python train.py --model="class-conditioned image diffusion model" --horizontal_flip=true --conditioning="class" --objective="v" --norm="rmsnorm" --hidden_act="star_relu" --mlp_ratio=4 --qk_norm=false --patch_size=[4, 4] --muon_scale="match_rms_adamw" --orthogonalizer="polar_express" --lr_schedule="cosine" --final_lr_fraction=0
Rows from block 8 of a small class-conditioned image diffusion model, named by matrix and row number. Rows with one number belong to one neuron. Each number is 200 + 30 x the weight over its row's rms, rounded and kept within 0 to 999. All counts start at 0.
After each neuron's rows are labels from the 100 images, of 14976 (inputs lightly noised), where the neuron reaches its highest value: "strongest on" is what is common among them. Only what is clearly more common there than usual is listed. The data: drawn small creatures on textured ground. In brackets: how many of the 100, against the usual share in percent.
# fc1: MLP up (model.blocks.8.mlp.fc1.weight, 1024x256), inputs 0-127
# fc2: MLP down (model.blocks.8.mlp.fc2.weight, 256x1024, transposed), outputs 0-127

fc1.22,201,165,248,232,220,202,142,222,242,209,149,201,229,212,168,188,210,232,162,263,178,189,238,175,220,223,221,203,226,208,162,208,221,199,193,166,201,269,192,175,229,261,184,205,197,216,175,171,213,219,187,214,136,219,203,191,174,175,168,166,177,238,160,164,189,116,193,194,206,180,220,221,185,227,183,205,197,135,76,201,214,242,225,221,172,201,170,215,156,227,208,184,234,178,211,212,224,216,150,201,159,195,215,192,169,273,226,149,188,105,214,192,219,214,206,236,203,297,223,184,181,213,242,246,190,188,172,189
fc2.22,210,212,194,159,190,142,232,190,194,210,184,201,208,238,233,210,205,235,162,175,168,207,206,235,177,209,222,199,164,220,211,191,177,191,160,206,170,240,140,195,196,185,245,242,183,234,246,206,200,165,174,188,222,180,184,180,259,237,199,197,196,203,205,187,138,206,216,216,193,210,212,208,182,209,208,259,210,202,258,227,213,252,128,125,142,200,214,185,201,152,236,200,236,219,205,209,222,177,216,123,191,190,196,221,200,209,213,164,191,193,195,195,197,160,123,198,165,213,156,226,231,191,215,189,224,199,228,228
strongest on: green (72 vs 8.1); striped (48 vs 16.4)

fc1.696,197,243,172,168,194,214,243,235,180,210,142,160,170,178,199,223,171,202,207,187,203,155,157,218,149,154,242,213,205,197,172,113,206,176,250,248,254,184,194,205,139,189,221,268,228,235,216,195,228,164,238,230,202,221,240,220,222,218,242,150,212,216,229,212,219,191,172,229,231,220,227,299,192,183,206,216,191,209,155,224,200,205,210,235,214,195,279,234,234,261,214,209,214,159,219,169,213,234,217,163,170,203,221,222,200,250,187,194,245,190,252,204,176,207,188,180,210,199,163,186,212,164,169,168,176,227,186,249
fc2.696,179,192,229,213,187,166,196,203,268,226,224,174,214,196,174,157,143,175,149,193,260,196,227,219,182,238,162,237,221,200,169,209,187,222,152,206,193,190,202,174,196,165,184,213,196,188,209,199,191,202,196,197,206,222,204,172,225,209,175,207,235,218,159,215,165,222,217,191,202,174,213,200,206,158,159,251,193,200,160,232,280,192,177,208,179,254,166,246,183,210,161,208,219,131,223,220,246,170,207,202,151,178,221,222,185,120,175,218,117,223,208,196,162,176,193,219,156,186,196,199,214,240,176,246,152,167,187,155
strongest on: yellow (28 vs 8.5)

fc1.706,217,253,197,210,206,138,205,203,184,186,210,221,181,196,174,164,177,192,189,169,176,165,199,180,219,236,173,256,211,199,199,192,182,150,235,227,174,205,260,220,244,223,172,215,223,189,239,230,167,167,203,168,156,225,215,148,238,259,216,159,221,147,217,206,222,234,253,160,135,227,214,242,140,205,196,195,202,173,205,197,220,176,154,234,200,195,130,161,184,217,209,161,189,167,182,141,199,196,219,239,139,226,189,243,162,192,209,169,177,145,151,222,181,201,180,238,207,169,218,222,158,192,230,203,168,202,199,229
fc2.706,179,208,183,231,188,244,193,268,150,216,247,205,219,153,210,195,165,202,154,193,198,210,190,242,206,168,197,192,260,186,172,187,220,216,161,219,195,172,208,269,198,203,173,249,212,208,191,203,175,229,198,208,247,232,170,207,250,211,177,247,131,169,192,228,185,243,159,163,158,210,201,217,96,165,212,236,190,216,204,161,208,142,182,186,215,233,199,239,250,230,164,170,190,181,229,195,182,199,213,168,202,200,195,162,182,204,151,192,216,224,202,201,171,196,199,215,230,208,187,158,205,216,209,252,255,214,163,212
strongest on: butterfly (26 vs 7.9)

fc1.290,260,165,213,204,266,171,238,192,198,132,228,252,224,212,223,199,179,167,193,213,238,217,207,183,165,176,205,221,211,203,188,144,219,164,159,190,215,217,223,238,194,237,161,194,230,214,204,236,182,193,188,197,210,220,138,212,184,186,184,159,182,206,215,197,209,194,177,227,192,152,270,197,212,214,168,210,198,228,126,154,221,233,184,205,172,218,226,161,208,174,158,232,159,203,193,199,224,223,196,223,157,255,173,234,191,151,208,223,200,221,173,196,218,232,195,194,192,237,184,174,223,147,233,199,204,182,189,240
fc2.290,168,217,213,219,189,193,168,209,202,218,154,212,182,218,180,222,209,218,177,189,155,202,182,179,190,207,161,186,188,233,221,209,222,205,229,211,200,246,178,156,161,197,275,210,170,208,215,243,215,202,215,206,176,176,199,225,167,161,271,172,204,218,197,171,200,165,207,199,178,229,236,198,186,208,212,259,185,178,179,223,164,203,139,216,225,128,210,190,225,189,187,221,175,190,186,188,176,144,238,180,199,165,197,134,196,176,228,236,206,166,263,228,231,178,176,206,213,191,175,179,237,212,199,194,232,148,213,185
strongest on: dragonfly (34 vs 8.3)

fc1.678,150,231,226,191,205,180,234,205,226,183,177,233,195,186,223,250,185,186,225,172,201,167,186,208,190,180,210,238,161,193,163,200,225,211,203,192,162,225,206,241,175,206,196,182,196,246,208,190,205,138,200,245,203,190,210,186,237,164,240,202,168,184,184,204,242,227,137,218,184,203,206,246,241,193,190,205,199,199,82,198,184,217,184,206,204,265,196,184,172,205,217,209,196,208,162,194,226,199,215,165,250,198,148,219,213,241,223,230,165,220,148,184,185,201,212,227,206,218,269,212,200,231,182,243,187,256,166,161
fc2.678,185,211,167,215,190,225,172,212,224,243,219,207,214,164,280,210,154,162,128,227,247,153,206,194,176,206,191,162,154,216,180,168,177,178,187,175,224,204,212,212,205,220,186,186,220,131,137,170,182,204,214,197,215,210,177,178,214,268,235,184,246,211,223,217,209,208,260,224,200,135,181,170,228,205,188,264,226,170,101,170,151,230,222,190,186,259,244,195,178,211,211,196,216,207,207,204,178,171,240,189,183,256,223,202,142,165,239,221,257,162,179,242,191,196,212,210,204,145,246,212,222,157,220,179,186,203,182,142
strongest on: dragonfly (30 vs 8.3)

fc1.527,258,194,252,189,277,196,181,240,193,148,172,145,222,193,250,192,207,206,192,213,211,187,187,204,153,177,144,185,233,273,216,231,225,208,172,166,213,224,207,156,190,219,230,192,202,196,224,206,191,153,179,182,184,160,179,220,193,199,239,164,212,236,215,194,199,184,258,139,228,173,203,207,185,262,259,211,196,168,164,221,233,140,187,226,240,159,185,199,216,197,204,249,183,218,165,146,188,193,168,219,222,127,194,196,184,181,223,211,234,217,228,232,219,266,192,137,227,207,184,196,214,146,204,255,213,202,213,234
fc2.527,195,171,188,219,267,184,202,180,214,172,194,204,239,228,172,269,231,205,172,164,228,203,206,184,212,210,181,194,191,169,215,183,133,216,171,178,243,230,191,206,197,183,154,186,188,218,270,215,194,197,174,175,276,195,183,213,195,226,167,235,214,225,222,211,205,194,180,178,189,197,213,212,227,175,222,211,154,179,236,184,216,185,244,228,189,206,229,170,205,166,265,252,283,245,199,218,171,250,194,236,230,183,195,192,189,219,203,189,200,179,176,241,183,136,134,197,189,200,158,217,235,126,212,214,188,205,219,172
strongest on: yellow (87 vs 8.5)

fc1.277,247,193,197,229,246,214,163,191,200,171,201,156,198,188,140,181,155,204,149,209,258,182,164,207,199,192,249,178,196,244,219,162,231,200,177,197,212,217,206,233,236,202,250,225,189,215,223,211,247,172,174,200,194,192,171,200,200,202,216,160,151,171,236,210,213,187,156,188,196,179,195,229,188,207,177,187,191,182,224,176,168,169,265,288,217,227,175,202,271,174,236,201,217,208,172,174,200,220,181,205,127,207,232,196,161,229,190,189,172,207,174,190,247,196,177,194,242,196,197,170,191,174,188,233,214,177,231,233
fc2.277,179,195,208,214,205,151,207,187,219,216,182,193,193,175,204,225,198,186,237,170,201,173,242,244,158,180,238,171,246,135,179,163,210,194,189,206,208,181,182,180,254,175,201,234,260,197,183,191,183,183,228,180,205,180,285,158,183,212,201,215,296,201,192,166,226,220,241,197,199,227,168,226,209,161,165,218,235,216,256,215,157,213,254,299,143,161,200,182,237,178,215,214,201,163,216,187,152,156,182,198,199,206,218,207,99,159,204,224,241,203,183,175,230,135,209,198,183,194,240,162,204,252,234,242,197,221,168,151
strongest on: dragonfly (38 vs 8.3)

fc1.565,178,228,162,204,158,196,222,237,177,155,219,202,190,208,202,218,187,156,196,213,177,166,180,237,195,166,188,188,231,170,207,215,217,192,149,215,168,185,192,158,205,217,214,132,147,205,164,222,147,218,274,199,215,198,132,208,246,217,189,204,165,186,247,187,168,243,205,187,175,237,186,219,171,227,227,172,196,235,203,245,216,167,178,143,174,179,206,170,230,225,220,202,254,205,195,186,200,204,176,174,196,220,185,219,209,202,236,195,191,162,201,231,179,200,144,220,189,201,253,157,172,199,185,209,221,232,213,198
fc2.565,179,235,281,182,158,215,179,229,173,236,194,223,170,223,164,147,194,197,152,246,216,243,167,185,217,201,216,222,193,244,207,189,140,231,165,185,190,185,200,199,181,197,234,182,192,199,235,173,217,219,198,203,182,193,184,207,199,204,220,237,178,156,225,214,188,247,201,243,234,204,189,213,192,191,161,196,190,221,201,182,231,261,176,199,216,175,219,191,208,175,216,177,228,227,182,187,191,194,220,210,226,204,174,197,217,191,247,182,185,219,194,190,171,181,197,183,186,223,139,231,191,213,230,191,176,193,178,169
strongest on: jellyfish (100 vs 8.4); small (56 vs 26.1)

fc1.287,201,223,226,232,192,178,211,230,126,208,179,172,238,211,238,224,195,236,155,189,238,208,144,191,256,146,250,233,207,155,214,193,212,183,219,209,200,224,205,232,182,187,233,221,201,233,181,194,235,235,181,134,219,215,207,176,203,207,223,165,159,197,203,176,201,210,254,171,185,208,204,210,165,145,206,196,208,160,136,233,227,195,175,237,201,208,191,194,209,245,191,229,149,190,201,203,241,234,194,200,157,211,169,241,134,267,229,243,193,202,232,228,202,202,265,195,165,179,225,221,173,173,183,186,208,190,230,214
fc2.287,198,217,202,219,211,226,161,226,229,213,157,159,224,188,214,199,210,194,168,178,190,222,208,177,166,316,145,236,216,180,209,178,173,150,202,188,202,165,215,192,164,201,161,208,223,235,207,198,204,184,198,221,204,210,174,248,198,190,208,176,257,206,187,162,205,220,201,195,208,202,207,208,192,239,223,215,232,222,176,183,204,151,161,213,199,249,206,218,193,120,188,157,170,164,225,243,190,126,220,266,199,207,210,208,190,183,184,206,224,246,196,220,252,183,155,241,213,238,210,235,194,258,181,180,191,140,224,195
strongest on: yellow (49 vs 8.5); jellyfish (29 vs 8.4)

fc1.211,161,250,148,158,225,216,271,236,160,162,211,230,174,162,188,197,182,191,147,214,201,204,218,196,216,170,241,208,182,236,218,221,210,209,219,214,193,177,211,103,172,131,209,195,210,235,165,173,200,142,230,181,211,238,209,212,180,209,193,193,224,226,197,212,169,214,232,177,184,246,205,161,230,266,160,213,200,166,220,180,193,257,160,217,203,121,202,208,208,207,214,226,194,181,219,159,187,184,178,189,212,237,222,162,173,205,221,211,196,197,190,165,203,234,167,226,148,229,200,224,209,213,131,195,242,239,223,181
fc2.211,154,191,258,204,157,165,183,202,179,236,217,198,190,151,199,167,159,201,276,210,177,224,142,204,176,171,225,212,221,233,185,220,234,161,242,171,206,240,192,212,201,208,185,197,250,209,264,264,188,180,152,168,224,194,193,206,183,188,192,221,234,214,230,161,193,177,133,193,193,217,169,222,238,184,218,204,178,215,198,180,198,286,191,181,181,193,162,202,172,176,229,185,182,199,213,232,230,195,200,228,211,160,154,229,224,183,270,101,218,204,200,182,184,155,166,195,221,230,167,209,263,188,160,194,195,162,212,199
strongest on: dragonfly (51 vs 8.3)

fc1.616,195,215,181,232,181,234,170,166,228,213,192,201,183,211,106,122,191,197,187,187,188,216,187,173,183,179,189,238,225,161,226,222,194,170,223,149,193,227,221,237,236,262,212,175,210,188,172,185,211,184,184,189,204,225,279,162,177,202,173,203,211,143,202,208,168,232,161,234,167,201,132,182,200,194,246,176,194,176,164,186,209,200,180,208,188,240,209,210,253,164,148,207,181,225,216,204,218,200,201,166,171,232,194,199,207,172,195,179,221,146,200,202,194,196,194,185,188,220,210,187,228,218,169,178,223,174,189,216
fc2.616,192,209,277,208,223,174,173,176,187,123,126,222,196,207,217,163,182,174,201,272,192,211,172,122,200,224,192,164,183,195,206,208,283,265,194,229,157,227,169,195,213,212,169,210,219,221,137,168,212,169,209,177,216,220,217,176,183,211,203,166,228,220,186,175,183,200,202,168,230,264,154,226,208,202,168,220,195,226,201,201,212,253,178,193,191,196,178,207,211,213,146,164,206,204,192,179,187,201,181,202,225,249,200,216,157,208,213,161,199,161,190,163,202,172,160,181,158,168,190,182,162,213,213,166,234,240,230,199
strongest on: jellyfish (45 vs 8.4); striped (45 vs 16.4); white (27 vs 8.5)

fc1.468,171,238,196,227,238,186,196,188,208,167,160,189,169,160,210,174,240,173,215,231,214,189,265,212,166,178,175,183,235,195,198,229,194,152,190,170,192,191,183,191,206,207,226,212,182,210,125,228,259,206,170,162,117,180,206,204,206,199,189,192,221,175,195,200,190,179,245,197,220,145,156,201,196,190,271,231,211,163,208,213,175,199,177,201,186,219,201,194,197,198,154,169,214,182,227,181,197,194,138,226,159,166,184,188,170,215,255,152,199,151,184,209,207,184,171,178,247,188,208,188,156,191,195,187,187,220,190,230
fc2.468,226,215,213,186,236,157,193,210,198,171,261,204,163,171,183,183,233,301,196,157,229,211,195,201,232,221,194,213,152,215,166,179,158,254,186,185,201,218,291,175,190,188,267,189,220,242,234,158,184,190,214,216,224,182,193,181,189,175,238,256,202,198,168,237,157,226,171,210,280,145,210,197,162,189,231,191,183,237,212,231,285,183,214,204,151,228,209,179,179,156,243,203,270,217,217,200,161,225,168,159,185,212,200,232,216,239,235,167,190,231,177,168,222,181,205,235,221,236,120,215,215,234,208,206,250,223,211,204
strongest on: yellow (58 vs 8.5); orange (41 vs 8.5); crab (26 vs 8.5)

fc1.322,166,178,237,215,187,188,226,174,179,155,234,175,154,183,187,205,215,175,173,181,172,147,205,254,177,178,229,224,188,220,183,171,212,149,196,169,198,262,174,211,141,236,195,210,262,258,250,183,177,204,262,182,213,197,186,251,170,184,198,232,177,228,170,205,173,181,215,178,205,187,192,190,196,140,236,209,185,240,140,264,203,213,203,217,168,122,175,202,174,206,148,180,169,188,204,251,221,210,222,244,122,210,197,159,217,215,157,172,215,207,244,188,200,180,226,194,217,210,190,227,165,142,186,183,232,163,255,202
fc2.322,211,240,203,171,241,221,173,224,157,189,193,186,228,202,192,170,169,210,215,202,224,157,296,230,214,174,229,241,145,175,207,196,233,174,217,194,218,261,182,192,168,197,196,235,224,245,216,215,162,243,208,216,169,223,224,228,227,183,226,176,202,227,216,193,155,202,146,217,186,219,237,191,176,176,172,217,177,212,159,248,185,177,199,220,212,176,150,129,273,166,200,234,177,211,194,159,190,180,225,191,172,175,226,212,217,168,180,181,237,226,181,196,212,241,167,230,219,175,198,209,153,228,152,188,192,158,270,190
strongest on: yellow (51 vs 8.5); orange (44 vs 8.5); butterfly (27 vs 7.9)

fc1.272,169,186,172,230,172,200,180,183,239,193,172,263,176,207,175,246,192,194,156,192,193,190,213,232,155,211,228,222,153,145,232,172,226,161,173,223,133,152,231,229,196,164,229,237,228,164,165,204,143,215,211,184,211,254,219,190,247,166,184,220,245,197,197,208,168,220,201,249,166,204,219,200,188,197,219,165,202,151,199,221,192,143,214,180,184,141,191,206,230,247,214,181,214,157,236,169,211,209,140,222,214,179,203,171,193,132,216,199,198,165,222,201,172,166,238,176,208,200,264,214,198,222,229,221,165,213,246,199
fc2.272,247,224,198,151,172,253,224,181,221,201,288,264,204,247,177,174,198,202,209,168,203,172,202,172,200,240,193,186,252,177,228,154,209,221,218,236,219,194,209,215,167,203,154,196,189,149,240,213,223,183,254,198,215,221,167,186,240,180,176,224,125,204,183,199,211,234,214,177,175,200,196,232,138,189,305,158,206,180,222,131,197,189,239,203,213,155,231,171,233,218,216,220,189,188,194,193,267,222,213,172,201,235,210,192,215,187,224,198,223,160,199,209,154,171,190,262,180,186,207,244,262,186,192,223,168,185,210,219
strongest on: jellyfish (32 vs 8.4); purple (29 vs 7.9)

fc1.8,233,197,232,181,178,233,237,185,177,183,150,167,190,146,198,221,229,225,191,179,224,228,213,175,197,192,148,229,184,217,225,152,218,232,146,153,198,180,185,199,198,195,225,211,158,165,193,176,222,190,183,215,220,194,177,206,183,260,148,209,207,156,242,230,196,268,178,100,224,175,181,179,218,252,185,134,202,175,176,190,252,262,177,184,109,248,192,211,238,129,229,197,248,187,207,180,171,219,171,223,254,207,191,235,221,209,141,170,190,195,195,210,204,215,202,202,192,249,206,202,195,149,221,264,214,212,165,191
fc2.8,206,190,221,185,171,231,208,215,270,167,242,222,203,211,185,173,236,233,210,163,240,198,180,232,224,212,185,165,167,190,240,170,238,194,193,184,168,195,188,229,208,182,242,183,216,328,170,215,224,216,204,149,184,172,204,202,164,169,164,199,213,164,166,197,157,257,194,209,218,156,206,221,289,218,166,208,231,184,189,197,194,238,213,187,230,202,199,180,216,172,200,211,213,159,207,179,187,159,180,189,218,157,223,208,189,158,194,188,204,214,238,162,220,231,147,178,214,237,210,200,250,220,210,204,212,215,215,154
strongest on: green (28 vs 8.1)

fc1.684,211,203,188,225,179,218,211,188,256,186,242,165,236,121,172,258,224,129,208,242,229,192,236,194,207,245,195,229,203,183,219,207,208,170,192,192,185,249,190,142,195,227,222,144,195,163,178,266,171,211,187,196,226,194,192,207,192,209,180,175,188,221,194,188,171,234,209,204,185,163,159,215,203,208,274,195,210,157,213,201,182,182,209,186,198,207,217,177,189,209,228,191,144,206,192,150,244,230,202,184,200,204,199,260,169,211,178,219,185,138,195,236,272,176,175,198,218,189,227,206,206,197,174,213,187,200,219,198
fc2.684,211,175,227,261,168,193,185,208,217,231,171,213,214,239,237,204,243,190,228,190,189,187,202,190,235,217,156,186,224,200,224,195,249,204,189,162,221,231,137,189,183,184,243,190,245,178,176,244,239,173,228,187,223,186,209,159,157,218,217,244,221,234,168,218,166,336,208,206,238,169,181,215,191,195,230,226,151,192,201,200,234,150,204,212,172,226,215,191,190,205,196,199,188,185,157,221,205,188,214,184,223,256,196,181,182,155,178,170,228,209,211,219,206,120,186,174,218,207,124,225,223,189,213,242,208,186,201,191
strongest on: jellyfish (93 vs 8.4)

fc1.95,185,137,182,162,280,211,174,196,222,171,182,169,148,190,205,225,190,227,175,163,204,180,202,179,158,202,199,176,220,251,192,168,207,218,196,215,203,201,258,233,208,168,200,149,164,254,162,178,231,206,200,190,179,194,226,144,216,225,213,238,238,199,186,196,270,199,232,237,183,239,259,240,209,199,191,180,198,241,178,158,254,172,218,181,164,188,202,200,236,194,235,217,201,167,194,193,225,136,183,224,195,220,152,244,241,210,171,207,206,216,193,202,172,172,174,150,179,234,227,196,162,196,176,207,179,187,213,170
fc2.95,149,247,236,205,172,129,184,263,220,184,235,211,164,228,229,198,205,224,176,175,218,216,159,211,204,193,222,205,207,227,181,185,201,180,186,203,212,202,178,190,184,162,207,182,200,228,258,250,161,193,187,214,169,182,204,216,245,234,150,203,197,182,200,188,225,165,188,221,185,210,203,170,151,167,204,165,91,236,212,190,226,212,172,228,171,194,193,223,179,134,254,176,222,211,191,179,207,258,179,250,172,189,176,134,192,198,244,241,191,186,238,217,260,177,189,215,191,111,125,275,181,173,161,219,194,187,199,198
strongest on: dragonfly (35 vs 8.3); blue (33 vs 8.4)

fc1.227,214,186,192,228,225,224,243,163,203,194,221,204,138,169,167,172,210,177,272,209,246,255,226,217,242,231,180,207,179,242,188,186,184,184,199,198,196,249,224,194,204,230,223,206,174,198,204,209,217,211,210,141,191,224,155,191,200,182,174,240,190,150,231,150,202,217,185,282,231,152,221,157,146,145,205,157,199,227,198,220,169,236,214,269,201,187,192,196,243,193,223,152,194,212,225,234,162,208,182,250,202,182,229,236,227,222,172,241,182,224,282,155,216,205,219,193,240,185,244,214,201,144,182,212,195,170,187,220
fc2.227,212,242,170,235,234,205,201,190,239,173,190,160,211,208,225,205,231,213,218,209,187,321,270,234,164,194,188,221,231,157,196,227,178,205,183,205,164,221,181,213,173,170,165,233,217,212,205,199,216,195,251,172,176,205,242,210,222,174,195,182,148,199,252,198,165,239,189,185,168,202,187,219,168,220,173,221,182,143,225,229,246,202,197,263,208,128,211,156,238,271,205,187,207,197,222,161,191,210,240,187,226,199,183,233,258,160,214,214,273,189,236,209,211,163,169,200,239,197,224,220,193,281,216,210,185,137,210,189
strongest on: yellow (34 vs 8.5)

fc1.11,236,176,209,214,269,183,173,177,145,232,212,175,176,208,190,134,187,220,189,133,205,208,189,162,233,217,162,157,211,234,181,207,250,203,206,174,181,182,191,204,249,203,190,238,154,164,198,137,192,219,148,173,191,205,236,237,214,168,240,199,217,273,162,223,156,251,189,147,196,221,212,205,204,226,179,216,195,189,161,196,216,173,183,271,204,208,198,180,230,173,189,219,158,211,199,232,220,182,240,196,185,202,144,193,227,166,154,200,198,197,155,221,221,179,186,159,189,192,176,224,161,152,204,198,201,198,168,146
fc2.11,187,196,181,204,137,289,234,213,232,167,227,159,222,171,213,246,239,176,238,214,224,182,244,187,182,161,221,219,211,198,152,218,210,228,205,208,180,204,197,257,215,179,134,230,218,202,199,244,196,200,189,201,184,231,202,248,169,193,236,232,215,237,227,157,155,228,197,243,201,177,216,210,232,192,197,185,229,219,179,187,149,195,218,163,209,199,226,288,176,231,203,219,145,213,213,227,147,226,215,211,156,197,173,180,195,225,171,201,181,188,224,218,224,224,219,205,261,243,183,207,217,219,192,136,153,199,192,237
strongest on: butterfly (47 vs 7.9); yellow (47 vs 8.5); turtle (25 vs 8.6)

fc1.667,188,177,173,212,173,200,179,214,249,184,197,181,149,195,165,171,189,170,190,235,224,176,203,213,201,185,221,243,160,207,211,241,203,171,229,236,223,159,126,176,182,199,228,147,184,163,193,206,191,185,135,155,168,207,206,163,204,176,207,224,180,212,195,202,169,186,222,200,220,241,176,157,205,201,188,210,196,190,115,174,180,162,180,193,142,198,236,173,231,168,223,180,214,208,171,172,164,222,249,284,195,209,239,222,259,222,182,215,256,163,221,236,175,211,213,180,184,175,186,223,203,185,164,199,221,250,193,176
fc2.667,134,188,237,195,225,226,217,193,222,234,214,182,227,182,204,263,230,216,209,198,210,184,194,189,178,222,185,231,176,181,196,232,186,221,153,188,205,214,250,156,237,221,236,212,209,226,226,149,212,182,210,138,223,199,212,131,193,216,206,213,126,230,191,190,172,212,172,184,181,201,207,208,213,224,192,146,215,189,197,207,211,206,184,174,180,171,193,235,149,196,222,197,244,176,144,183,195,184,201,146,194,202,219,188,232,173,185,208,208,214,148,216,197,226,194,212,244,210,151,225,206,248,248,188,217,216,237,142
strongest on: jellyfish (37 vs 8.4)

fc1.664,173,177,178,189,190,259,128,167,193,234,251,215,195,225,211,194,159,214,186,213,230,188,192,267,185,127,208,268,154,198,228,242,131,209,219,226,128,259,178,182,199,178,184,175,239,194,176,161,186,195,159,187,221,213,239,188,256,224,189,217,253,237,185,175,183,176,150,179,259,229,222,230,246,261,197,202,220,200,161,205,209,237,169,208,208,202,163,218,196,177,202,184,170,238,221,164,227,180,187,162,202,192,234,184,216,218,166,222,235,242,192,222,201,186,193,261,219,228,191,163,216,198,150,183,218,204,188,255
fc2.664,157,196,201,223,198,239,208,239,147,202,177,206,223,227,126,223,214,176,174,230,225,213,215,190,198,208,205,160,181,187,154,222,189,196,231,182,190,231,226,180,206,200,184,208,230,194,254,214,209,223,224,217,182,180,188,221,201,204,176,197,256,186,193,202,201,250,183,227,178,231,194,219,212,189,174,254,189,157,188,235,232,217,186,228,228,201,166,184,191,202,157,178,189,193,199,187,210,276,190,179,179,182,170,157,161,202,225,247,203,232,189,194,232,182,205,176,195,193,189,166,178,226,219,168,248,183,237,186
strongest on: dragonfly (47 vs 8.3); butterfly (29 vs 7.9)

fc1.108,225,165,211,237,221,226,198,194,159,192,228,239,171,235,278,180,226,200,221,176,202,206,153,214,192,208,180,196,213,240,244,198,221,242,233,231,164,167,260,210,245,202,230,184,187,177,210,238,172,141,209,213,207,192,190,232,220,141,224,177,141,195,206,185,182,213,210,263,192,183,182,150,225,207,218,197,198,207,185,226,206,192,194,191,181,199,222,200,203,196,217,183,176,176,196,206,199,193,133,138,174,246,188,166,205,203,160,197,245,211,174,225,192,229,172,184,224,140,225,209,212,201,190,233,207,184,215,208
fc2.108,215,148,196,238,167,177,244,221,172,173,177,186,207,227,172,236,210,255,191,180,201,230,240,221,230,184,208,272,198,175,208,187,233,248,200,223,210,170,185,245,234,179,204,201,198,244,213,179,191,168,209,222,216,200,233,209,285,182,195,193,197,188,220,217,167,161,200,147,253,155,159,212,250,209,206,253,193,210,166,245,184,179,224,182,176,203,199,160,175,209,220,182,166,125,215,177,177,229,140,207,216,166,200,243,207,202,208,210,176,183,219,254,203,205,238,203,190,264,225,147,213,188,203,211,205,191,193,190
strongest on: jellyfish (39 vs 8.4); spider (27 vs 8.2)

fc1.435,220,228,210,231,194,194,206,209,232,186,208,142,149,215,185,190,216,157,182,231,218,228,217,199,280,200,179,216,209,153,234,217,210,185,206,140,203,198,163,143,166,222,179,149,193,196,205,248,281,209,189,197,180,184,188,178,201,187,229,182,150,153,187,230,234,195,244,234,187,236,167,203,173,211,195,190,200,217,196,242,171,157,214,199,176,205,278,129,192,219,192,201,206,228,180,167,129,222,265,268,212,213,184,160,177,218,181,169,178,175,261,185,205,137,202,201,175,241,168,162,201,211,251,272,179,199,217,175
fc2.435,212,242,159,245,178,260,227,193,152,185,162,229,230,222,160,209,229,231,227,238,227,236,212,170,199,254,232,243,159,240,180,167,174,181,174,209,214,201,204,158,180,198,187,211,184,193,194,160,134,212,163,165,200,175,220,254,198,197,228,185,186,213,183,195,238,199,195,233,156,218,189,191,222,206,194,246,149,202,211,241,197,150,201,211,220,229,186,194,227,210,193,247,264,189,218,198,154,230,217,159,235,172,221,234,228,139,181,176,207,224,250,288,251,232,169,188,191,192,193,165,179,180,165,205,182,236,210,157
strongest on: jellyfish (43 vs 8.4)

fc1.485,229,177,172,228,204,201,199,155,174,257,188,288,237,235,188,154,256,244,184,185,204,247,152,233,145,182,211,197,178,213,231,229,189,163,192,200,191,227,167,184,202,195,182,218,209,180,178,215,168,222,210,174,240,180,201,202,211,200,185,163,173,233,161,159,162,186,233,181,170,222,154,214,221,148,218,231,197,266,207,176,202,168,211,191,220,147,154,204,193,230,205,137,196,186,212,156,188,201,179,164,178,274,207,164,189,179,198,222,253,223,212,229,169,178,247,167,205,191,202,183,214,193,227,222,191,226,232,215
fc2.485,247,205,194,184,223,229,206,215,165,164,232,262,228,188,190,178,204,199,276,217,176,223,237,227,224,198,189,165,167,187,228,150,199,194,165,224,209,175,199,242,220,256,230,174,202,123,203,205,239,228,168,163,175,190,208,202,262,206,217,233,140,202,232,195,153,203,239,238,200,214,200,201,207,241,225,200,236,177,222,165,168,195,207,257,205,145,255,244,190,165,192,254,169,145,198,194,189,164,166,200,257,175,211,218,221,223,216,173,180,220,204,203,168,230,197,221,195,189,199,219,161,183,201,208,199,206,149,270
strongest on: butterfly (63 vs 7.9); pink (29 vs 8.3)

fc1.368,162,219,241,201,178,190,199,190,244,237,161,196,162,224,175,210,152,158,219,186,159,151,194,161,160,220,190,190,189,226,214,208,264,188,190,187,208,181,186,219,228,185,175,172,192,173,202,142,201,239,196,217,153,199,230,209,248,278,201,184,195,223,202,154,256,223,200,171,202,292,221,226,155,232,209,172,207,187,192,159,225,225,198,154,202,241,185,170,192,157,171,151,210,233,215,165,219,171,159,221,197,219,235,209,199,215,201,154,203,183,201,168,235,187,247,221,170,167,224,200,186,198,198,189,194,175,187,156
fc2.368,219,231,212,192,174,190,158,163,176,168,175,252,204,221,191,193,269,222,194,207,218,161,187,225,214,213,230,190,176,229,173,226,195,213,152,231,218,242,164,190,221,213,189,200,231,159,187,247,172,175,196,212,175,203,201,154,223,174,173,204,255,262,194,201,188,235,183,187,229,195,197,217,273,175,167,163,242,219,230,194,213,216,156,230,166,211,216,209,214,219,215,185,207,225,208,172,224,146,179,219,191,225,236,205,211,224,217,162,187,211,159,177,231,224,247,182,206,212,229,138,218,185,224,163,215,210,150,179
strongest on: butterfly (52 vs 7.9)